Weights of a small image autoencoder.
Training: soap at rate 0.0015, 18700 steps, batches of 128.
Rows from block 1 of the decoder of a small image autoencoder, named by matrix and row number. Each number is 500 + 40 x the weight over its row's rms, rounded and kept within 0 to 999. All counts start at 0. Numbers have three digits each. After the name is the row's rms in percent of the matrix's.
After each channel's rows are labels from the 100 images, of 14976, where the channel reaches its highest value: "peak on" is the class under the peak; "strongest on" is what is common among them. Only what is clearly more common there than usual is listed. The data: rendered roads seen from a driver's seat, with toy cars, trees and houses. In brackets: how many of the 100, against the usual share in percent.
# conv: 3x3 conv (decoder.mid.1.conv.weight, 192x192x3x3, each kernel summed), inputs 96-143

conv.123 085:442486381459455463486505520539491509410526459506518536492455538478415547531563442448572472488461455529480533462482495464479545546467435516529451
peak on: pine (61 vs 1.1)
strongest on: pine (69 vs 28.4)

conv.178 119:490512459483509491442498496525485491515433416468477506506490498508533467452447474484497497517434583459459495426459439490551555480393556505505509
peak on: marking (57 vs 0.4)
strongest on: dashed white line (68 vs 25.6)

conv.151 146:550512512508526534490485439505536475501553445512555471503530523501572411500481550489494483453513493494419547538564569492460489501436471414519517
peak on: road (72 vs 35.1)
strongest on: double yellow line (59 vs 24.3)

conv.121 107:507511480544522508533500482463486496572474454486532524460506475553541502509425482532453502471535440524533387539443468555486495481465476501424530
peak on: tree (25 vs 1.2)
strongest on: snowy verge (63 vs 34)

conv.110 084:529435478502488507472534486505482546480470561527497557510542491511477497478520542497487431418495484511406531604534464541520571472478400490485458
peak on: sky (65 vs 35.5)
strongest on: tree (71 vs 29.5)

conv.134 117:556470497518531567523470443481546522486438515488436549486485498496519522503347503535403452470504448424522480491489449529509498537507492491518516
peak on: road (94 vs 35.1)
strongest on: double yellow line (58 vs 24.3)

conv.75 121:434581541524512502457498501531489600589505450455479479547494514463510495478473545467425464499503471484485564464460563495410493518522504497554477
peak on: verge (98 vs 17.1)
strongest on: snowy verge (100 vs 34)

conv.130 094:456560573543484474501516522546453509485441452505530520476508488501509494502527471505546475563478483564569523462504491497489491441503495490569461
peak on: pine (43 vs 1.1)
strongest on: pine (60 vs 28.4)

conv.83 077:490470542425465531513475509535468531530500436481402520520526539544474497516542513489479466495513463436539558509480528452456464495423485469485494
peak on: verge (78 vs 17.1)
strongest on: snowy verge (87 vs 34)

conv.94 106:525533544492473478487508470417477511488558498483536529582460565533478483514554472526517482547487545443506564525553480448493491502472485498487457
peak on: truck (56 vs 4.6); house (31 vs 1.9)
strongest on: dusk (69 vs 29.9)

conv.29 087:453473460431495486513418591500520484497517558569508506492498507507547547435511516514441540535456484488507500409464500609495486590451559466446502
peak on: marking (41 vs 0.4)
strongest on: solid white line (54 vs 25.3)

conv.114 093:499477516542521501510467610508486467474525505476480448512476464494432514469540483493561423484511466429494504612498485495475553488455515445411473
peak on: sky (100 vs 35.5)
strongest on: truck (96 vs 54.9)

conv.116 062:561453535464580504518505511461489525532569494418431510602492493495488488493508477486457458538469532468492425471487490508529530505476494440476532
peak on: sky (99 vs 35.5)
strongest on: snowy verge (79 vs 34)

conv.21 077:495572553503530456573467479518543533487458448474520500511492468449611462566580538533481566506476527425492579476510464506458553525489508490520477
peak on: road (95 vs 35.1)
strongest on: dusk (84 vs 29.9)

conv.132 072:567523501442552493574486528420556498523512520491537451506476472482516528507487478520528510544546480521429439522491460530499489463546435483487531
peak on: sky (68 vs 35.5)
strongest on: snowy verge (70 vs 34)

conv.144 110:522519555515492444511539473474505473493540459466494507517535563505474465519561478500467545518459516485477526467451531524514522450530400512569496
peak on: truck (62 vs 4.6)
strongest on: truck (85 vs 54.9)

conv.79 099:433538515471482485451460477526543540612497541500456504538477543518504514477462525537471429489549505450533544509441538491489476561533442486470506
peak on: pine (40 vs 1.1)
strongest on: pine (61 vs 28.4)

conv.46 082:474529445479551481526550525531506627504526438444479544570474510465493460481466456494442480486498525543562569510454523478526498600488391514465458
peak on: truck (73 vs 4.6)
strongest on: truck (87 vs 54.9)

conv.73 069:485472465477492475457471490527506464547502575475581410501509494493518505549604480507479429482447408507437434519520518552511486474505459468474490
peak on: verge (40 vs 17.1)
strongest on: snowy verge (62 vs 34)

conv.15 078:503487475457527508497520456403527486501427609560494509515529414533511574470516494553526546553490529491424498498474478487505455621564500499503489
peak on: tree (89 vs 1.2)
strongest on: tree (91 vs 29.5)

conv.103 103:505510450496496482434558559553482464486534515539510479473519462481423504455538482470527454499563532537554429469569494518506528509458483496469447
peak on: verge (86 vs 17.1)
strongest on: snowy verge (92 vs 34)

conv.84 094:516462533537513481552461522465513484554612554465440473527561438517519481572558517522507515472505606532483534506530462504496527484522480539425466
peak on: sky (100 vs 35.5)
strongest on: tree (59 vs 29.5)

conv.27 075:477563495571525544487493566543417548560546429504483462481484492498500504453492575503493492477478484477545416490564370508458579398461503502551508
peak on: tree (30 vs 1.2)
strongest on: tree (63 vs 29.5)

conv.28 111:558507550466492485523518464533465517436605482592453522508517475572428485495543465505503565540469494464535498566463469532497492528509401538456557
peak on: lamp (37 vs 0.4)
strongest on: lamp (68 vs 29.8)

conv.80 093:501474561495470595439474483495533466471555478483411491575569498508494464467491482505412465444509604486488438493461462514478503478511448459493562
peak on: road (88 vs 35.1)
strongest on: truck (83 vs 54.9)

conv.160 105:508530498518564451590509575480504497508507490414428491510427478547517479422471429496530500496460477397496540554506468443499508480499563523548523
peak on: verge (51 vs 17.1)
strongest on: dusk (93 vs 29.9)

conv.36 078:516484522526493546545539430512479479605498506500595441494511489542503524545519473552537511573527553585502535482426554488552519544549476467540464
peak on: house (35 vs 1.9)
strongest on: dusk (69 vs 29.9)

conv.190 106:440554474515511452554534466533507474467431529538522590495438471550449456505516534522561471507511552557568497522468584517511471518520491537525514
peak on: sky (89 vs 35.5)
strongest on: tree (68 vs 29.5)

conv.133 082:487454535508523482495484579462412422468494557535567453506412495449470493544548500454529527482464498495491508538531557453539521504468557466504474
peak on: sky (91 vs 35.5)
strongest on: truck (90 vs 54.9)

conv.191 080:459551489461466519498513445479447581520543476474475519488529471570565502483543487498437445484459540495503618473540464534493495489538511509496452
peak on: verge (41 vs 17.1)
strongest on: snowy verge (66 vs 34)

conv.52 065:582463494476508420491528533527518467480478553465460516573452501522591516478470505490450525474491468450453582530441547565498464544478522570481527
peak on: verge (53 vs 17.1)
strongest on: snowy verge (74 vs 34)

conv.162 082:477525501506562452496489579547522537483507472451496538557496516458516452425500587443490539465447522449504589462486447533542520535493514515478488
peak on: truck (36 vs 4.6)
strongest on: dusk (63 vs 29.9)

conv.31 085:565528483477571529501483459476511558451427544442482537480466494511533517532456562510487449455464455506464553583522438503523517498498492514505477
peak on: road (81 vs 35.1)
strongest on: solid white line (64 vs 25.3)

conv.92 084:528507601483491493492509516433444490524495454567508466502458505532416543463456503539525513510486481571482453516459514499551455475581410539490549
peak on: sky (73 vs 35.5)
strongest on: snowy verge (65 vs 34)

conv.147 125:548516558536521451501520431489516527444480507520479496599455502501506469495532529505511476457477514476474494550490538568548506519527433528501501
peak on: sky (100 vs 35.5)
strongest on: tree (66 vs 29.5)